A small autoregressive pixel model, trained from scratch: activation gelu, batches of 128.
Rows from block 9 of a small autoregressive pixel model, named by matrix and row number. Rows with one number belong to one neuron. Each number is 128 + 32 x the weight over its row's rms, rounded and kept within 0 to 255. All counts start at 0.
After each neuron's rows are labels from the 100 images, of 14976, where the neuron reaches its highest value: "top examples" is what is common among them. Only what is clearly more common there than usual is listed. The data: scattered letters and digits in many colours. In brackets: how many of the 100.
# fc1: MLP up (model.blocks.9.mlp.fc1.weight, 256x128), inputs 0-127
# fc2: MLP down (model.blocks.9.mlp.fc2.weight, 128x256, transposed), outputs 0-127

fc1.80 [ 85  90 147 150 117 212 186 127 169 150 114 111 112 160 139 125  48 109  97 118 175  69 136 178  76 184  93 115  97 155 156 125 142 128 106 120 188 160 150 148 155 100 133 133 154 135  83 162 144 102  67 130 157 173 138 144 123 103 134 146 181  80 115  99 112 155 139 141 123  95 161  93 141 115 173 153  92 119 156 117 148  84 118 117 175 195 125 124 168 137 104 142 178 135 167 172 160 101 107 133 147 147 145 119  51 103 122 109 113 130 133 191 114 133  75 121 173 149 110 119  95 116 135 127 120  97 186 205]
fc2.80 [160 131 167 115 148 170 120 132  83 153 152  94  76 108  67 117 184  87 100 182  92 105 154 139 135 135 152 130 157 114 152 107 158 123 123 150 106 165 153 101 183 157  95 136 132 139 157  98 119 118  99 176 122 129  81 135 170 100 135 158 227 194  91  57 180  96 127  88 134 138 150 120  58 111 125 116  36 183 111 201 100 142 130  86 167 157 162  95 106 122 138 157 128 151 148 125 169 106 106 190 152 131 142 143 151 162 136 121 130 101  88 160  81 133 109 113 124  87 153 146 129 168 107 125 128 123 151 111]
top examples: pink (67)

fc1.114 [ 97 137 162 143 141 106 176 141 136 152 158  80  60 124 158  83 142 119 105 146 113 163 151 126 173  86 126 170 140 145  75 111 145 120 201 157 139 124 164 158 134 145 151 128  98 155 115 100 102 110 117  91  78 110 108 114 154 137 113 176 122 131 117 141 107 112 133 146 182  23 106 216  87  82 112 120 158 134 105 173 114 127 219 146 132 149 134 120 176 161 106 159 164 131 150 182 103  84 135 164 135 141 147 138 115 158 145 131 130 125 111 132 109 129  73 120 151 121 229 120 183 114  90 104 166 109  85 103]
fc2.114 [ 98 102 113 159 194  94 214 123 132 101 145 108 162 173 112  80 122  93 127 174 110  40 128 112 109 104 110 123 143 145  89 130 161 106  93 175 161 113 144 145 120 173  93  78 185 137 148 111 139 126 150 159 136 131 105  86 129 120 182  92  95 113  94 118 131 180 111 164 129 163  99 157 132 129  98 157 156 173 113 172 162 131 212 144 115 100 122 118 176 137 117 145 118 165 100  97 153 146 144 126 147 189 105  84 117 182  82 202 110  92 120 158 160 135 119  99 109 128  73  75 167 127 161 162  79 124 119 156]
top examples: yellow (41)

fc1.214 [ 98 112 146 137 192 128  94  70  68 149 141 117 132 177  88 128 130 172 160  82  93  99 112 118 153 128 175 132 180 160 176 151 106 156 142  91 130  63 156  57  90  69 163 113 134 114 148 149 167 157 111 124 141 119 132  91 130 121 119 129  95 189 141 134 150 158 147 119 158 123 113 179  59 135 147 167 178 155 114 109 214 126 103  98 173  83  87 164 112 139  55 105 148 149  99 139  81 124 136 116 142 122 145 204 115  97 102 110 127 162 133 111 127 106 106 167 117 201 121 129 124 144 158 143 112  73 139 156]
fc2.214 [124 101  96 144  86 184 133 154 173 113  94 128 170 145 209  86 123 115 150 116 150 134 117 147 154 166 183 142 127 187 157  90  89  79 208 144 124 118 112 139 129  94  93 111 141 134 131 144 116 144  99 106 104 119 141 133 149  95  95 108  96 103  98 107 193 161 129 169  93  78 210  96 146 185  82 121 123 127 140  93 121 132 119 152 176 141 129  79 129 141 127 161 106 165 101 121 116 143 153 108  65  77 122  73 137 141 175 113 168  91  85 132 100 116 183 137 130 134 123 146 180 148  99  60  51 124  88 134]
top examples: blue (59); black (51); purple (43); count: six (42)

fc1.17 [171 143 146 108  93 158 201  95 154  93 157 176 184 172 115  97 142 140 117 136 163 180 166 178  96 136 137  74 164 194 150  78 168 180 161  82 182 118 110 158 110 158 146 134  87 124 134 174 143 142  99  79  98  88 153 139 125 136 143 170 145 139 147 144 182 160 109 133 102 132 137 111 105 112 172 162 125 137 110  86 152 169 162 110 124 151 103 163 137  76 128 128 158 165 106 122 153 116 121  84 116  82 153 111  83 109  62 125  64 178 196 112  95 179 106 134 134 140 153 165 152 133 144  78  92  94 106 150]
fc2.17 [148 118  92 210 147 191 101 151 167 110 141 104 112  77 126 117  84 117 105  83  67 142  72 148 143 107 120 130  78 116 146 149  98 147 126 118  68 120 232 148 170 155  48 116 118 146 104  86 103  86 115 169 146 153 117 125 146 109 112  72  97 157 138 123 113 125 127 118  93 149 114 119 130 163 112 120 140 150 151 170 156  63 127 158 156 112 124 190 134 133 186 190 104 111 117 131  83  68 168 169 109  73 134 193 120 100 133  94 160 121 100 184 110 131 136 140 140 137 183 149 143 123 129 119 119 137 164 155]
top examples: brown (43)

fc1.52 [ 89 186 144 156 170 170 104  72 140 122  83 193  90 150 123  84 120  97 174 131 118 122 107 139 134  62 155  98  98  99 116 121 168 154 125 161  72 124  57  96 135  84 144 176 122 150 166 124 100 180 118  83 100 116 104 148 122 138 119  64 141 157 132 105 125 170  82 160 154 173 113 156 172 130 165 128 112  28 127 113 160 185 101 163 112 123 105  98 135 119 144 142 159  93 143 152 102  80 108 133 144 127 162 137  74 135 118  84 101 177  88 174  88 154  48 116 139 100 167 141 123 112 144 131 133 101 121 118]
fc2.52 [155 173 143 125 134  87 112 144  85 112 106 104 116 123 173  80 170 181 159  76 162 100  69 101 128 174  84 124 105 175  97  98 169 174 135 143 161 168 205 133  99 186  67 128 101 124 124 124 103 143 118 171 123 125 101 151  75 131 108 106 105  81 143  88 159 180 174 143 176 107 106 140 162 112 179 160 128 171 164  96 125 108 158 114  92 148 143  91  97 160 119  77 120 150 103 139 157 160 128 119 100 138 117 163 179  79 198 142 126 110 161 104 134 133  95 120  97 187 121  75 168 156 158  90 141 100 126  93]
top examples: purple (40)

fc1.210 [127 128 126 144 118 145 159 120 128  95 120 101 163 141  99 137  56 140 140 162 114 115  91 158 115 102 121 147 124  98 146 142 111 178 116 157 108  98 116 133 129 112 126 116 173  95  39 138  82  93 141 171 126  71 108 148  76 176 108 113 115 153 107 114  66 186 174 158 135 177  87 158 138 174 171 168 165 124 128 142 188 158  70 159 208 128 103  94 151 143  73 125 129 121 123 164 181 106 123 125 148 103 151 112 207 139 130 128  63 129  69 200 128 167 135 131 125  92 114 165 103  83 101 118 125 135 180 136]
fc2.210 [107 136 133 137 140 183 126 141 186  91  65 166 133 101 109 104 129 107 131 122 139 133 123 106 141 156 157 163 113 101 137 136 139 153 128 144 171 126 138 135 103  92 112  61 108 138 141  88 158 172 131 161 188  78 169 106 140 154 116 186 132 172  92  62 160 100 129 145 100 104 132 123 175 140 138 125  96 152 188 160 155 113 108 173 190 176 193 127 131 167 193 146 109  93 117 128 125  91 126 117 171  78 124 190 123 193 123  39 122  83 126 145 172  79 114  82 163  91 153 159 132 136 180 133 147 149 116  89]
top examples: pink (75); white (42)

fc1.153 [177 157  86 153 143 121 168 113  98 118 158 143 160  96 124 140 159 115 125 132  89 171 166 152 142 120 120  96 158 106 125 138 103 150 102 131  65 162 119 102 167  94 145  88 110 194 166 118 141 152 109 102 186 180 142  88 113 107 162 152 114 118 112  95 155 124 113 138 101 108  73 178 138 149  90  60  40  31  94 184 161 147 101 139 153 115  93  35 137 147  82 133 114 123  97 110  94 145  88 145 143 126  83 143 135 154 167 108 141  99 124 157 152 155 187 131 162  98 117 179  99 141 143 116 172 145 116 165]
fc2.153 [ 92 103 121 165 170 138 115 144  98 140 107 132 131 137 101 116 148 130 133 140 151 108  92  90 151 127 114 114 142 163  98 141  73 162 153 144 127 184 122  69  91  54  63 123 139 181 138 132 126 186  49 119 144 109 152 119 156 115 128 133 161 121 126 178 181 122 133  64 174 115 140 178 162 152 107 188 148 125 174 151 140  50 126  85 119 123 102 154  91 155 209  95 168 152 140  86 142 113  92  87 151 130 172  83 121 188  79  90 145 114 123 130  90 112 126 131 164 124 109 119 164 196 116  95 110  76 129 137]
top examples: teal (73); count: six (35)

fc1.144 [185 100 142 160 145 101 152 112 152 166 122 106 131 148 139 101 118  97 123 105 197 141 127 167 163 127 151  89 152 101 156 167 142 108 180  95  85 135 180 148 133  79 147 155 117 147 135 105 150 159 114 175 126 142 108 175 150 158  78 175 166 159 103 117 171 158 125 101  85 123 112  72 173 152 127  96 174 109 129 143 144  70 142 144  76  73 108 187 183 145 163  75 116 191 127 140  57 141 105 158  87 160 156 120 122 160 115  62 121 101 111 144  72 138 113 101 149 121 147 112 175  73 148 122 143 177  88 177]
fc2.144 [119 129  91 114 165 113 139  98 117 133 114 109 177  93 127 167 120 138 126 112 155 132 135 152 134 108  88  99 159 147 124 123 110 117 153 133 207 140 103  91 103 113  74 194 138  62 140 170  95 136 135 185 140 147 115 118 113  90 218  41 105 162 146 130  92 142 142 152 165 162 101 103 170 102 158 190  98 139 110 131 197 162 203 117 119 127 138  61 130 134 121 158  83 104 139 127 116 170  89 106  87 116 105 204 115 101 132 176 145  91 128 102 166 130 144 109  82 121  96 182  96 123 119 141 143  64 136 118]
top examples: orange (47)

fc1.55 [124  49 153 158 110  82 165 114 105 116 137 141 104  92 142 129 113  92 113 192 158 172 117 189 129  69 144 128  82 126 144 147 142 134 110 169  78 159 164 129 140 136 126 148  82  84 172 117 146 147 145  92 158 124  83 127 197 120 134 132 109 144 136 161  81 113  78 169 141 151 104 131  61 172  87 129 104 129  98  96 133 158 174 113 159 104  52 103 144  96 178 108 122 173  79  83  71 115 179 140 144 114 191 109 109 163 115  91 162 142 130 159 108 111 113 148 161  49 182 104 149 153 119 140 128 121 119  89]
fc2.55 [103 172 136 124 132 172  43 135 135  99  94 105 102 129 157 193 131 111 103 114 131 128  80 112  81 132 181 206 148 178 110 119 162 188 204 164 112  83  99 161 158 102 157  81 120 176 125  83  74 162 133 156 158 172 116 101  68 157 134 119 169  85 169 130 106 145 127 137 138 125 135 108 178  74 138 147  84 131 136 157  99 160 136 168 172 159 172 108 144 136 106  95  88 142  93 145 137  92  67  92 143 103 131 163 141 133 108 164 107 131 120 127 129 168 138 102 141 121 122 115 121 169 205 114 165 139 170 104]
top examples: yellow (67); pink (59); orange (52); count: six (47)

fc1.155 [ 79 137 165 107 142 113 101 154  97  92 189 138  65 141 134 137 116 150 135 130 138 103  95 123  81 154 145 154 121 104 117  96 115  96 195 114 159 144 161 168  96  84 149 143 151 124 151 123 138 136  82 131 148 112 188 118 156 126 110 142 161 110 119  88  91 106 102 154 108 104 132 102 126 140 128 149 165 143 123 121 163 160 114  43  79 114 143 152 170 150  80 152 153  50 127  84 129 131 153 103 116 134 146 116 150 188 173 144 172 136 155 229 164 169  92 149 102 169 171 105  92  66 136  93  43  93 138 161]
fc2.155 [ 89  82 102 123 113 128 193  63  83 127  83 157 100 142 155 170 137 108 145 125 108 163 152 125 122 167 149 126 176 131 110 148  94 123 145 107  82 177 122  83  90 153  74  93 151 115 117 157 137 190 150 110  95 148 125 141  78 142 153 155 180 154 137 161  58 120 120 147 152 168 147 100 130  63 141  66 138  84  81  96 110 112 201 148 111 161 115 104 127 120 112 163 118 143 133 154 104 146 135 123 163 188  73 196  78 124 144 120 140 177 160  87  44 129 149 132 117 100  74 119 130 119 154 111 146 178 125 133]
top examples: brown (66); black (47)

fc1.98 [121 124 167 171 153 112  94 169 122 135 151 133 118 119 167 132 187 129 151 122 127 118  81  95 109 115  97 155 153 108  83 161 121 117 144 137 207 165 159 132 144  89 183 151 119 172 117 118 160 154 222 162 144 119 174 124 123 127 140  82  93  94  68 124 172 135 128  98 120 156  89 167 160 152 136 184 105 128 121 103 103 199  79 117 139 122 133  95  84 104 130 175 129 122 119 191 157 127 133 113  80 199 104 180 135  57 134 160 135 140 164 136 146 170 153 130 163 168 145 115  73 134 160 174  93 128  95 188]
fc2.98 [ 52 173  54  91 127 166 158 138  83 162 156  27 105 137 103 127 126 146 134 148 155 108 125 155 148 147 140 154 123 173  86 109 129 139 160 155 142  83  99 129  98  94 181 153 183 102  70  78 129 100 127 140 138 148  97 107 138 129 138 168 167 151 135 122 162 146  83  81 131  69 167  95 127  90 154 157  81 194  79 101 107 114  99 133 147 156  99  96 159 125 169 106 181 147 125 123 140  81 102 131 142 140 138 152 118 153 192 120 152 122 125 114 112 163 141 129 104 143 157 167 151  75 147 154 159  59 130  74]
top examples: count: six (35)

fc1.58 [149  76 159 114 150 115 109 149  66  61 117 112 120 183  87 112  89  84 141 103 127  98 100 147 104 159  58 124 153 140 119  80 119 194 152 116 109 136 117 153 128  64 119 116 104 149  88 129 167  78 156  97  65  81  99 148 182 141 183  71 116  97 144 114 110 105  39 153 145 150 171  81 149 106 167 124  86 103 123 109  92 130 143 136 169 106 114  88 125 141  86 152 137 104 162  67  94 107 153 136 148  57 152 115 136 115 158 170 112 120 144  89 139 123  97 141 200 169 124 153 122 155  92 123 113 134 153 129]
fc2.58 [155 106  96 150 157 167  80 109 126 177 170 115 165  87 126 174 151 196 149 140 146 139  70 118 106  90 164 106 134 158 167 141 134 159 166 148 141 102 134 110 106 112 176 145  93 133  97 186 123 130 183 199 114 165 109 140  64 124 173  78 146 129 167  98  74 116 110 134 114 141  83 157 138 100 119 103 155 145  96 167 162  50 137 174  97 119  76 138 138 102  94  96 128 113 115  86  65 160  74 131 121  89  89 130 130 137 141 180 122  91  82  94 127 100 142  85  97 157 123 107 148 167 100  81 143 152  99 180]
top examples: red (69); orange (48); count: six (38)

fc1.31 [ 49 197 192 120 154  80 131  62 155 177 160  92 116 117 135  94 140 121 174 160  94 165 127 171 145 104 169  50 121 176 115  81 157 149 117 146 110 164 166 159 113 112 141 159  54  93 174 155 135 144 126 117 134  97 137 144 167 135 169 135 125 173  81 120 138 136 113 159  98 116  95  88 141 157 153 128 120 123 154 138  92 159 123 115 166 132 102 148  85 147 135 201 154 124  74 130 107  63 167 162 158 147 126 193 136 148 132  89 166 143 184 106 102 112 107 152 170 170 112 148 135 178 130 142 132 153 128 154]
fc2.31 [181  90  82 126 178 125  79 114 102  37 174 116 108 102 162 134 175 135  80 144 122 130 129 183 157 155 132 163  48 110 151  85 129 110 134 122 148  90 149 158 133 126  91 145 147  89 106  43 170 120 114 127 191 118 108 132 109 133 153 134 183 188 152  95 134 126 113 121  78 189 169 106 102 111 162 105 135 169 134 146 115 142  60 137  98 117 142 128 212 130 107 127 140 130 197 172 112 160 133  86 139 128 190 135  89 180 109 115 149 177 159 116 170 170 128 133 129 148 148 126 122 104 131 128 116 133 133 107]
top examples: blue (48); purple (44)

fc1.113 [ 60 170 134 105  68  88  78 155 147 194 151 101  80 164 103 112 131 167 141 108 147 120 203 145 112 197  87 103 147 139 110 136  53 156  82 105  99 143 115 113  90 110 138 131 148 101  84 154 174 129 106 165 125 114 137 129 198 114 112 131 114 130 163 136 130 175  82 179 101 129 133 138 159 177  99 123 193 110 171 122 107 115 139 132 150 143  90 205 158 138 154 131  76 107  91 161  83  93 167 154  93 163 147 108 194 141 122 162 117  71 164 104 132  88 130 148 113 145  98 146 134 148 126 174 141 111 118 116]
fc2.113 [123 123 127 166  86 145 220 154  82  94 146  92 147 134  83  93  94 115 158 129 126 106 149 181 118 159 146 125  93 135  74  92 167 125  99  97 120 142 205 169 202 166 161 113  62 140 134 180  98 112 142 119  83 127 176 167  74  65 129 127  79 104 149 125 110 148  99  88  99  88 111 139 133 152 174 103 159 135 116  46 104 129 126 147 106 103 121 155 162 113 141  96 124 101 162 114 147  89 117  94  89 119 108 121 164 156 176 152 100 140 107  80 140  97  88 135  87 140 171 127 160 144 145 124 138  81  70 149]
top examples: blue (66); brown (40)

fc1.83 [ 79 138 161 139 121 134 134 171 135 115 157 149 142 106  79 131 116 129 171 132  79 180  86 122 133 157 173 130 117 165 182 139  80 105 147 153 104 200 128 149 118  81 159 112 160 129 132  99 104 171  69 158 168  82 141 136 135 106 142 179  97 182 128  77 107 131  91 145 160 213 123 135 110  98 140 182  93 154 108  73 161 195  97 170 147 165  78 119 162 105 141 174 134 101 131  90 120  95  84 118  71 136 162 110 126 126 149 123 138 133 193 152 158 160  64  91 149 136 125  83 118 177 123 158 110 157 163 144]
fc2.83 [144 195 142 146 100  72 101  58 149  93  80  99 145 114 135 140  96 109 124 114 115 177 135 144 127 124 160  87  73 168 106  68  79 147 157  96 182 123 130 110 100 142  81 157 120 108  98 175 130 108 124 164  79 122 124 114 106 186 104 169 147 115 122 133 160 178 158  80 130 135 171  94  71 191 131  93 125 167 120 153 157 118  92 143 161 142  86 133 115 137 105 102 139 152  93 109 181 161  94 189  75 126 109 103 136  90 148  92 119 149 122 132  77 147 164 152  80 127 113 102 224  87 130 119 170 130 118  92]
top examples: teal (69)

fc1.13 [121 123 137 149 103 140  73 167 193 185 120 143 136 109 136  78 113  89  75 145 131 100 116 121 125 146 151 113 163 108 144  77 113  39 154 125 152 124 118 128 132 110 181 134 177 138  54 135 124  87 163 125 162 149 128 114 183 152 118 191 130 164 136 156 137 145  88 122 118 162 110  49 145 102 175 121 116 112  53 147 131 111 171 122 168 152 126  99 128 115 137 166 142  56 140 143 143  89  73 154 131 154 140 133 113 127 145 102 147  99  70 118  94 244 150 128 138 165 127 153  88 117 105  99 176 140 106 109]
fc2.13 [134  81 168 127  83 131 152 152 125 141 120 149 147 192  92  94 181 130 118 168  97 174  97 148 127 184 151  75 101 166 123 113 110 134  96  95 137 150 146 145 140  94 109  91 135 125 129 146 136  68  75 186 150 112 143 118  99 137 146 185 134  98 102 123  72 117 111 134 102  98  56 172 107  69 105 173 118  83 194 101 173 137  94 167 142 118 106 146 165 180  87  95  91 135  69  83 139 128 147 117  92 116  76 127 118 158  84 126 167 112 150 140 174 103 130 181 118 101 102 153  84 125 122 126  93 195 166 174]
top examples: teal (72); white (40)

fc1.247 [151 113 121 149 171 149 122  88  88 182 107  92 115  85 208 137 146 122 176 189 138 174  76  63 140 162 152 154 139 138 168 141 176 173 162 119 116 158 162 138 109 102 160 133  87 117 209 126 130 181 163 160 154  85 167 145 160 121 115 151  83 123 150 126 147 155 119 121  80 148 111  96 109 132 136 160 136 174 123 155 194 176  95 201  78 154  93 105 186 154 102 145 162 139 153 132  77 160 143 124 127 120  99 178  98 118 117 145  78 145 133 156 113 138 140 108 128 122  96 195 165  86 110 136 117 157 113 158]
fc2.247 [101 141 111 132 113 120 138  95 162 133  88 142 162 156 154 104 154 135 124 160 135 118 166 145 146 129 193 113 154 123  96  98 168  97 143 133 137  74 103 135 116 180  40 142 127 153 126 134 118  65 100 105  74 148 170 131 114 126  83 136  86 100 128 177  93  79 176 173 111  83 144 168 124 144  94 184  89 110  96  89  89 110  94 154 126 134 114 143  76  91 141 128 142 152 134  72 136 147 130 140 174 121 154  71 180 137 239  77 102  68 116 132  76 149 156 121 136 127  89 199 114 127 146  99 139 104 111 104]
top examples: count: six (37)

fc1.225 [142 156  86 103 153 176  88 107 100  95  87 164 104 179 139  70 147 126 131 117 134 106 157 125 103  95 130 114 126  96 118 164 105 108 155 128 153 138 107  69 162 169  57 120 132 126 102 113 136 182 147  76 154  94 105 109 136  82 129 195  97  86 162 116 126 159  67 117 126  91 112 181 118 100 148 123  60 126 140  79  79 107  70 111 141 131 133 138 140  90  73  74 137  91 169 140  97  68 102  96  93 173 143 137  32  89 145 129 171 155 124 127  94 149 147 126 134 107  92  82 150 109 121 124  79  83 122 140]
fc2.225 [111 128 120 149  57  91 160 130  67 125 112 171 175 169 108 107 170 148  89 146  97 137 153  87 112 131 146 164 122 184 133 121  41  70 109 122 151 127 129 176 133 112 122 134  96 142 148 122 118 153 175  90 101 106 118 129 133 110 118 175 147 137 118 144  91 137 117 129 142 103 121  84  92 110 104  69  69 182 151 129  79  92 156 160 130 131 146 178 152 123 122 109 129 130 107 100  98 106 165 101 127  85 153 169 125 169 105 150  69  97  85  90 108 211 123 172 104 178 200 106  98 106 135 191  75 164 159 148]
top examples: red (64); brown (59); blue (53); purple (48)

fc1.123 [ 89 112 143 155 164 151  92 159 121 139 161 146 135 143 175 146 153 104 140 199 131  88 195 114 157 125 159  87 135 184 144 177 161 147  80 189 146 144 119 158 164 119 130  92 161 156 114  83 153 114 148 163 210 142  87 154 142 108 156 109 124  91 112 147 113 154 150 133 137  86 143 117  89 132 136 128 113 124 186 160 124  79 143 224 130 114 123 134 117 147 137 176 128 131 118 146 122 199  44  98  64 116 150 123 158 124 123 138 155 180 100 194 139 114 151 109  78  98 128  80 167 181 152 102 150 143 150 113]
fc2.123 [159 147 115 115 167  74 141 131  46 151 203  74 128 104 111  91 103 175  91 154 151 129  49 153  70 155 128 157 128 123 124 106  85 123 215  74 125  56 122 141 101 165 117 173 111  62 163 131 129 147 165 107 134 109 159 138 101 120 136 146 140 134 125 151 101  91 145  51 148 135 153  73 159 146 130 140  87 168 142 177 177 149 135 112 162 175  97 104 125  91 104 134 149  87 155 140 147  76 161 123 139 141 186 146 140 120 139 108  99 150 126 107 169 104 156  84 170 129 117  93  99  98 122 104 117 155 116 151]
top examples: yellow (45)

fc1.26 [149 189 111 100  95 135 161 133  86 164 154 160 174 106 111 144 145 108 133 162 168 139 174  81 168 130 171 152 145 129 136 134  99 137  87 129 143 138 107 121 126  85 130 209 114 163 172  73 140 141 109 154 113  65  79  74 145 208 167 153 155 148 131 136 137 167 130 155  96  76  93 119 146 225 131 115 197 122 106 100 114 133 171  95 203 144 103 123 111 104 147  76 166  81 149 117 114 139  99 169 106 180 113 101 116 124  97 127 131 103 109 123 196 103 137 120 158 120 145 174 109 163 110 114  88 129 165 125]
fc2.26 [165 163 109 116 144  75 114 149 145 189 119 151 151  71  93 122 103 110 151  85 157 114 126 189 141 162 136  89 106 144 159 146 114 127 133  90 146 125 154 121  84 113  99  74 186 135 129 162 121  63 113 102 147 142 116 138 162 132 124 122 143  76 127  86 156 141  64 165 109 174 162 117  88 108 161 110 129 104 110 158 136 155 104 124  87 104 139 149 101 119 206  59  89 211  95 158 109 120 185 173 156 131 116 138 150 163 129 101 145 114 135 113  92 128 126  86 100  58 200 110 134 167 136 165  41 146 117 127]
top examples: orange (76)

fc1.192 [162 139  78 162 132 124 187 148 111 122 141 170  88 162 157 130 137 100 104 107  96 124 102  98 138 138 147  80  92 108 120 189 175 141 163 131 173 155 125  87 126 125 166 172 122 158 108 121 127 154 110 143 127 113 180 185  81 155 157 148 107 114 157 117 120  74  64 118  97  91 142 133  90 177 138 143  88 111 144  90 155 176  69 106 197 125 186  93 167 171 125 130 208 133 134  92 141 112 158 168 168 155 180 123 109 120 162 147 113  96 144  94 209 148 157 150 152 169 128 101 139 161 109  55 123 138 157 158]
fc2.192 [ 82 166 164 111  97 158 102 188 125 123  90  60 165 137 136 120 124 197 104 123  82 132  93 101 118 133 154 122 104 169 158 156 119 140 143  78  82  93 100 116  94 121  83 105 160 139 149 136 119 106 106  86  76 172 147 136 125 173 111 139 132 123 134 140 150 144 117 122 115 106 141 122 139 111  91 111  97 190  93 197 137 132 127 152 137 157 103  57 123 130 164 160 134 114 207  56 114  64 129 104 132 209 127 201 162 164 127 118 116 140 115 105 173 174 140  71 106 103 168  93 122 199 140 103 116 140 126 158]
top examples: blue (52)

fc1.82 [133 121 166 153 133  73  75 112 119 144 192 130 118 100 160  90 153 151  77 108 155 116 156 144 136 126 124 131 135 156 137 117 149 149 180 105 159 133  86 118 146 154 175 159 113 117 134 139 183 179 123 128 118 137 167 105 133 109  94 144  90 159  91 163 158 133 123 122 129 168 127 134  94 192 115 153  76 116 147 120 114 129 201 162 116 129 100 150 187 238 168  67 133  93 150 116 171 176 134  74 174  80 118  87  96 110 138 154 178 149 158 200  99 144  95 189  69 131  97 151 128 149 139 146 111 127  78 131]
fc2.82 [118 123  75 167 145 117  86  77 201  95 157 123 170 120  93  85  93 105  62 106  83 145 198 139 133 100  94 122 105 167  50 127 183 119  92 138 141 135 176 156 120 156  90 123  90 120 115 146 130 120 118 149 185 130 105 134 169  66 125 132 123 148 145  85  77 143 163  93 151  81 134 117 126 146 115  89 138 150 173  97 105 118 103 109 146 134 131 158  96 121 118 164 118 158 156 175 114 144  67 156 177 128 115 152  49 104 124  62 115  98  98  98  61 160 130 109 152 167  91  91 141 133  91 134 111  74 146 125]
top examples: red (69); brown (57); purple (50)

fc1.246 [140 131 121 155 151 137 152  76 125 123  99 155  89 115 155 119 133  94 103 179 175 165 153 107  94 113 148 143  93 177 123  87 129 115 127 173 141 170 216  81 179  68 127 149  80 192  97 134 133 138 168 157 162 131  56 121 157 168 134 133 141 139 194 156 134 132 145 149 181 169  83 119 140 162 124 155 140 143  62 149 119 153 106 161 132 120 124 118 199 131 151 129 100 109  91 179 119  88 143 159 115 122 108 164 152 149  66 119 153 171 119 121 118 147 103  91 149 102  81 153 114 196 117 121 128 103 205  75]
fc2.246 [114 109 169 149 177 119 140 172 224 109  93 160 218 120 102  66 118 165  83 147  96 152 144 113 108 110 149 138  87 173 134 136 143  63 150 149  91  81 166 179 142 129 147 111 130 133 163  85 172  93 155  97 135 151 110 103 145 121  97 116 173 160 112 128  72 165 146 131 142 120 195 132  72 176 128  99 101  92 113  97 108 141 107  90 106  87 100 119 131 147 116 107 141 123  82 113 106 202 164 147 201 141 125 154 148 107 197 112  99 136  92 113 117 167 150 116 100 130 126 105 131 137 129  94 152 131  62 117]
top examples: brown (50); blue (43)

fc1.115 [123 113 126 139 116 112 165 189 141 111 154 182 102 116 162 112 186 140 175 174 113 170 162 110 167 201 117 130  75  94  87  99 108 137 151 112 172 167 121 109  82 140 135 129 165 123 139 132 173 118 182 187 129 143 175 111 146 150 116 146 123 138 127 160 103 175  93 164 118  85 121 132 110 137 137 105 144 193 161 116 120 202 125 105 133 172 150 116 143 136 104 126  75 139 182 108  81 160 165 107 106 119  92 145 105 154 108 154 118 116 146 102 144 183 162 124 163 116  96 189 164  41  59 196 125 115 145 167]
fc2.115 [102 186 133 130  91 113 116 121 119 115 139 154 147 124  60 101 145 104 147 110 115 195  88 156 106 159  86 153  94 182  82 109 108 188 141 191 135 188 109 185  91 140 138 142 128 100  88 125 177 100 105 134 123 194 164  75 117 209 122 143 142  78 104 141 156 154 145 163 158 165 176 173 172  98 120 114  99 142 154 123 117 165 130 127 162 113 176 158  92 145 161 102 172 137  94 165 154  95 128 171  75 140 162 134  81  94 127 135 102 130 149 119 129 142 132  56  76 138  96 170 130 119 120 110  97 171 155  91]
top examples: yellow (77); pink (54); orange (45); white (41)

fc1.194 [100 124 125 126 124 130  77 117  95 166 146 179 136 144 133 153 109 116 126 153 134  79 187 183 117  91 134 139 155 176 109 127 125 140 114 145 116  69  94 113 149 155  95 128 104 109 116  82 177 133 175  35 100  81 178  96 124 171 187 101 116 185 143 123 102 139  76 161 179 155 111 148 160 108 153  86 135 137  75 101 148  91 163  61 103 116  93 108 180 161 118 147 112  93 190 129 114  92 122  96 175 154 142  91  87 145  70 122 134 135 133 138 135 150 134  87 107 159 160 118 153  88  92  92 109 140 192  71]
fc2.194 [117  99 155  82 110  80  88 152 142 195 130 130 131 112 156 144 148 127 122 154  93 114 166 151 157 137 131  91 118 103 119 175 144  78 113 170 131 147 121  42 197 125 144 129 181 151 133 130 113 109 120 133 132 139  77 172 130 157 146 132 174 129 109  79  75 140 184 101 124 103 116 143  63 136 121 135 171 138  73 161 162 126 140 164 144 131 111  91 153 130 172 148 108 136 107  98 125  78  91 186 106 158 119  91 124 169 148 174  65  72 138 140  95  69 168 111  52 121 150 110 154 229 106 128 116 107 135 141]
top examples: brown (43)